config.yaml
model: "image denoising model"
noise_std: 0.4
norm: "groupnorm"
pixel_unshuffle: 2
block: "basic"
attention: true
lr: 0.0023
Rows from block 5 of a small image denoising model, named by matrix and row number. Rows with one number belong to one channel. Each number is 500 + 25 x the weight over its row's rms, rounded and kept within 0 to 999. All counts start at 0. Numbers have three digits each.
After each channel's rows are labels from the 100 images, of 14976, where the channel reaches its highest value: "top examples" is what is common among them. Only what is clearly more common there than usual is listed. The data: drawn branching plants.
# convs0: first 3x3 conv (model.mid.0.convs.0.weight, 192x192x3x3, standardized in use, each kernel summed), inputs 0-191
# convs1: second 3x3 conv (model.mid.0.convs.1.weight, 192x192x3x3, standardized in use, transposed, each kernel summed), outputs 0-191

convs0.4:476504482536481483545538484501505499532452458469472479447496509498460536529460482493518514501528499440485457467489498503544513500526502485521511470482534501538493499496489459521535515503466521487529443471463522493504487506497500473517468525541500495501525503501520464502530500531539513477488474503495490500493551489503482513468508530461503560505469512518551485490493494504484498457487438521511543512486508515497534502475418529498476494483535487510508550504530509504490463496489508490510536531489496484518531541500539539521494517531511505517518519497514475543488480521528488505
convs1.4:507505488510467478480487516486491479507495514432449487504470551487529503546508482497510476513491496530454483523538494515469515492469515500501474464477481535455518511500495478487458484464502526485508506485513469481520520478493540544527479495502483511558484490521506491473487435471487514557494481465527510466469483474452506511519505529512516527509497496494495491534490524463568505547507526509510485476520491470560482506497536445473497491504498512576509498500480499511486486488514512504518480515456516512498476506547519510533495500446515559508471482515503542483494489525501487505
top examples: narrow

convs0.7:525531484485479462488494529505507463497497465518498520488507479533485527518454454500521507479510501508492498490488552506558499528505523464495490453501466514519464492538517460525527453497483495496537499498499501530517502503463497496535515513543509520499531557525496471494467492481524504508475538528570503488476511459501513499528520480478499495485484529469498491522503474448472545508505553521510520490492446498511445529471482476497521468464510508489519496523561497505494490525519467512517521477516487503571499535522521493527505477469455515475519493495546539501457474518482494512
convs1.7:500542496493538517467508468481491478497498493492524532498497510484501504485492515484476513516500539501481445508499514519519497486500503520539531514482556510484548503479477487497487511459473520477478464487503457505498503463536539479497563477454468537520462478505527520473527502509485451512482467482458492503492518557494484501513496495509481485546555468533473492469499498527514516484486481522488531480547525523495533457522511503457454519518455495517526528499488472515490534533506550482547510517492480531482498508513526519511496544530549543509493500516512483500552523534541508462
top examples: bare

convs0.13:492485567536492536492489517493523506489496506458488503489497488492498506520468515495494518517495505510510497477524499439503492508491551477557550494443493469508508481506515494458497487484520517497498506464507516510526516547462471498499489493514513455476534490491513509475521509464530473502502483474550495477499522501501487496480542546492468484508426548514513439507526527474521496450502499441499514533496527502493512504500476481524476504515545479501509523540502519503500463472503569520491506520482505527468501481541480500494489481481504496446480520521536509581475495535489502474
convs1.13:482501482445485525505535536495485515493502501523509515472497478475496481481521515498517495467476521472454480517490516547539484473476460515487488501518511502476514499499492519511536552518520485524473470500494519498490479488490526483492504504513513510476493520487502482494483520519559505498484532489492528514540470467475504526519466485486551513485541475495487543542429473488487516491554488523530529466478512464478461538499558494532469483451475492491476522504458516521445508491507493504511472500516474554481492504542500487514497499516491513510483488485490526439511518524515454588
top examples: leaning right

convs0.43:532503498501474505515491503483509494506475510526526508495525540460472462514487501513505458512526483479487516487549482470473485493511463529475455485499477464476522494481478481460481480450513539523513486489512518475505494503510503490496511507550530496554511449498489528516465527445484511543510502526469467483468519520495505512473494510510546488519487518532571478500490475513509486485463511474506497495497501490460491500497460517474496476546506483535498519546487534556455512473484493462515505489467526521510524499517485503542462495526540531436540502493533495543470479538549513493
convs1.43:525507495488499509509517512521507500454551497464466499527506475517492537510518456495487557470486486532511465490531525462525508525504488492480535486500494531510473504538514509537488550544479507474477512493506467516500541492454496511525488484532510538553503503503512473497524544524537512454533516454528540492506500483529479532513504530465513532518540491492493498547525536444575529521541479520511505544501486525542489521482534498467514503458514511500508479509580500505535491504499488499540500526494548490493501468503505512490521502505497503536502514532475494502504522501473478498
top examples: leaning right

convs0.132:488541534465495496497434513524502494515499501602484521498497519501522527507497472515521513492509487528508481511522508481481493486480487486470462477550531519474444499519502520486487552495464514506505506485493497512544530518500522519516471487529542515495518418444530525484524488489543524489509487457528504522522496521503495494477502552448510536523510478507488474521530477491502525492497498496504511464521535524525529507480505516484487504459488513530538527516532503494510470434501498519556513514490513516484519517453517507480506517519499517468518513503527486485443500543512498483
convs1.132:491493503537488491489533529512485539496465477503505441461484489524482520515494523484450488542524498480491496503542468530486472480516501522530541486486524482512574510494478491507505452485534510530543468525478505506506484509483504500465514513501443502520489525584477506476528498502464485474519547509475536524489547489488486479465477468561526468467492523502517507467499476519503467539522487464510485535480486513509492474498491552549515520521484506515481514505470476514511544561475503519464517507487469489524532491517455514515505478496475529525524520494476508514519508487499503501
top examples: bare; night

convs0.125:461498473515518475531429511487460493481498510498474492484498498501467489486484536518510504513496510529522485409538466475535463489507439466521514524530498542474546491536476456486526493528510505516507484510511537513511523543525503524513475536535510484551485531529501486511480516494489508523421492512503485483491468539474458489509512490490453475520495505523499500500501504433443521501499541486517485492501505499481493472500504501528514511493498477516502463515516492535498517498484493553521481531515526531510528556517447483519511507509528537507473515504507512488510484491516527528
convs1.125:515499495535486510481524494516498555552492496516486497525458483471519519508479429487502494510520490518479509517519512519506477510408581520431497516524499445496455467479472538506500509495482468498544516496477473487514495504483469496477504491516508537479502480493514513492489507453526539500513507476505538486488491505503441460503478541461483523517470503498470511524493516535537496501495492506519507490486520483518517504466467495491487521550511498464497510480462521499502478484510511467544494508475464493504488491462512531509491503513480449544508476505460487551530511495500498556
top examples: narrow

convs0.67:498427442497509492474500494459499502514489480497488485508487481522535534501477437493529508553532526544504488524489532497504503501542501545503501499482465489527525556531501520509489483531514507466458483490429514515492509483520479439492496501469507485512489510499489479527454444507520512529507474461530485496496537491502470473503481477473470525495485481484477506496510495530503511526488514480493502546486529502503505517494502488496528507503499553474494596510501515486438460492507550539515506464512506492484494515535478491470482492507538493510451490528494505476481506472510479500
convs1.67:497500473500499494477524500472533477514518504543499482519532538517476491503528519495520479501478500506446547490545470495524492498473494498493489501531489548451498488482516498505480506495488552513511540534535486464533509501441467542485464483511509516535535528499532522480500547466506511484459508587489519500519513485463484494504477513500487440508531489508523494499489466476504460549493521462505523488519481438541524468521485471546502510469500486471492468511512475508520552494471466468503544508486473487483502497469493517550523498476469490518513500505479485498514485545501504526
top examples: night; narrow

convs0.15:491507466502514529514518515453477566539512533530513498477544525491496518545488484489504501464488528503502555505475491478467500554475480434499538513516481507522501510491497534488533501493523519511476486514490519518496538489452515503504506464461494482531503469492499519478477506530489512538483521504462487488493516501547434500502495532510488508547483481488456475541508453434482485523537532464486484474555443494537468517505484505498516492534476486487492479556519530511518471502495501469495479509544493528505499494504483526459514501505530469496468498490505537527491473478518510495
convs1.15:512455501507486514507460499518464475465461464484510496467443474518479511498501506516500471506500499525503463506511513518485495475474516487509497485481510517461499475528493490503446512491471496493532504482511507456519509524484499448504477474528502511499453505524520489520493484473494501512488530506512510520515517481528520489533549499479480486469458551518534556422534556528524515492497509550521545489453534503481544480498516512471453535458507493481516537499513496499485499482541503510509484481489493491486522512508489515508453529477527526491502448494448506533527563520505449487
top examples: narrow

convs0.11:481500477484504545501511533484453514479535521492477535506513493512517492507529513477540505517490471533495514465529497485526505458494546519529559493497518558502498519576499480435525511529493474505483476477502463531556501451428519523487492502466484507514534507519474496484497526507475497523437513481474507505505476554486478497538526486506471499499453475481490521495502546456468540521513487469499505492498503506492465465513509521486464502479489483495507466518503526517529520473500516478511515522462511494475486482494528495469527513526545527499520531514486517522470507485535459481
convs1.11:545493477536495449506508484466525506455486484481520469504453464500526506509508458491494513473542503466501503508484497553483498535486504512486425504541475454517490498531509489529478516516477532474508525508495492497503493528505478454510530467545532486504549489514515503526528511473506512494554499477524546505485469490523482491507501538497478512462502534510514509548493525547506499511504495549501501491482533477528521487489463448543456492527528508501495508507461528488505472530486507487548482498488473472506494491498479519515473543502449451565493480497462494491523514504525537500
top examples: narrow

convs0.141:478484496534518474542494526502541505497518529496530509506484497519485564497481506473482504550501492492497495474548550452535507495488482507516527523498488462517487501490481478491530496503579491492497500459521496484521483487495482498483478516546526502488510497469523524490514517472522503506521442492497472507511499486550479532472527510484546531531491545496480443496504527499503516523477510482509554483497525513526520506504463504520495508518510504495499525510496491453492487466462554526500512517514478506457530490513481500482488477492483491465469425535499521582446479509501450493
convs1.141:510502472464441528477484503517498496517498488515536473550500468488472481501499494520513491510486498485527470507482457502544447450479496543501491461482503517532512530469505519513483519485491523522511513503478523512526486492474503476514504526470513476507513508474550487462475512539534473472467567451537519490512479508477532505475476492501529475488517514491482507532419473478498530487525489454523521473490500487477469524482520516537497506449446480512499468494495475545472487516497519540485480496536491557508485511511478487514489516504515531471451512469463506471498500523512474547
top examples: leaning right

convs0.181:492514518486527474510499501514531485532459521512483475520517511489514509512496513519518498479531521492516423466492491437509447511493502453521534500552498521511480519495514511524534512571459466496468518509516504505490494518518498519518510493496514523507497568460510518491518521506509498496549475477484458500515489538494541503475502516436515529514539465514488473496512490526455528462488523464516491474496523515540580543501518524501493524488485516514526514515502493521508514483454500513533520481513520510485520499451468489530460531499462469484480519504519474465492474515526465515
convs1.181:473516504510415508515449476532539508460516540459530485472523468563495509519550482477508533531508467493491526530526514517547504507521488488526460516468417518469530476520472488502488503514504499519494471486486492520504498502535525468480492508484512505497456478535495511489490465515555476461486491520495492515505517492461483507503511509528529480532494488516499518478463464481517516521556500463476478489477492490496514465446504476508489483472488489468483498477482539528471487486505529502473531487517517506481537496510521475486502459511505540449524530493504510503474461501532515525
top examples: narrow

convs0.47:482483506475482476549559485505544512539501523480526513485521493528535502513496551508490469485507516506497533450526502524523461506495495489533526523461491443496477511521567514485545452452506534483510530483497497516519519523514500497478482535484497479498492454529522466493493515520494491532481465496460465485504527517491486483525468431501465457487483484462541493517505513479517503532547479489504504539483511499484497526477462513520512503476504511466507487549538533512521488538441463482493494503478466557502493510514495492512472494514506529508498480527510491488531468503493448489
convs1.47:511496492498437539504495502483489503439460505487483486469479480487540485541506510523488505509495507513556535523491490530406510492498521523479508494508503546585508508485483507490485511507494502503483475526528504509507468487549504517521565476506457501471514506543467495469522502492500515477525559519451490505481490497472494510538519528498525510517524478514501530489538531541524522493454447496489490502494442514498487450498516486507518509504516487482531524483500496520520506495511465515480492515459520494490483525459487500507488484504494470495505522434497551517517521480489530516
top examples: narrow

convs0.44:514500524512519525469525529514522523506490480472484550450544466471504467521495499452498532503462502511481515498507469517480462501483492453520446498472502519474503539507522510475499519494531527533467508528465501538516522510449497509461468487492464549490496487523474456481505515493502483519545507514516542508512552507491537525529495516456459512515457523524518516477509514496509502541474467485490531500484472516500523492472499505507477530481472548485539531527543508514511503503481518499509519487497467493434506487469496500438446477483462519502492506506483492549514514526544476497
convs1.44:490494534513516468486521483502495507473522461514514486551507501478535527513526518527495495466522527534480497514483518514480526532517492543505534536490496442548501479474476539482482506520476545504468461447520511455517510474518516528521518478511511483491481489506517514470486501516497522477478513525463493516512493472544497495492500503520484486474447508450507542558512501503479501507531499496469538478560519521478467487470492497473510463490536460525466488497540499500495457488561453499446488524517526510502510497522510504511536546547510446513483511524473487466480499512469488489
top examples: narrow; night

convs0.68:464473494518478501469555544484517506477481527491489489487471528513516465533518532511525474500492537521490510522462502538473499523556515531533532494500481456486512488499489479481539492448535511474510499464462496492469472486544518478484529469501489529502534530487491488484491480519551479494560495476489480455454496507527514460535542471479533522487526479501513496488487427499489471495514466492509488495487513482546514509457478516529489515525494492481503497496508477556500502506453484477438526487471515501498528492494485493534493503527532470473511467488523481527493519501448474476
convs1.68:487502496500504495516483525498461511492483477524492500492499508460474496504473482463459510478494459489539523495538502512539564474465507503467500493513502532478526537535522503484458505555484521518456491486495520530529501517502462510504488560490489471499511497504489492518492496435466473475508477535522564478482472516475458488465461495510463468472481501473500505501509528531485513487518422540505518543530521472511487498542459445482509514528507544483507524481501514486496477517503509505522502476518443501514485491469514490492497534478518509525472536505521504519517505443471487452
top examples: night; narrow

convs0.2:495503503480464493507484520471458486507534502492477565488515501471512511513451470492482491528478502489477492526488541516452493486477547462520485471512511473510509501530487497491515471530510504502556503496469452472476491509502511506523513507525476509444471510508481492501515505506454473489483502486547498517505520466556497517510460548476468483514456494477455489543498464500520489560549497513505473504539507472512496473533465445524521462574507478486515502536505482513512515515519510459505478486473518507534504515479489567529498525478506485523528500478522487487525478505470463485
convs1.2:473499515539518480496533496488511482466480497478527481515532469506493504472472509462529543480453509475506472527476468480495497513524488546482505479472506475500515490497540492531544522476475529514480476518507541514523523455488489465476506492467523542518530546538512525451502484476517479506515486539463459482478530539449515504502535463510520463504580557557506519478515495465462459478452520509519516496489490526545488473486514526479459550464485506511484506491508520517505519509489503482493487483507491497493479513528513503491513499517527560488486479485511471528494494510517531526
top examples: bare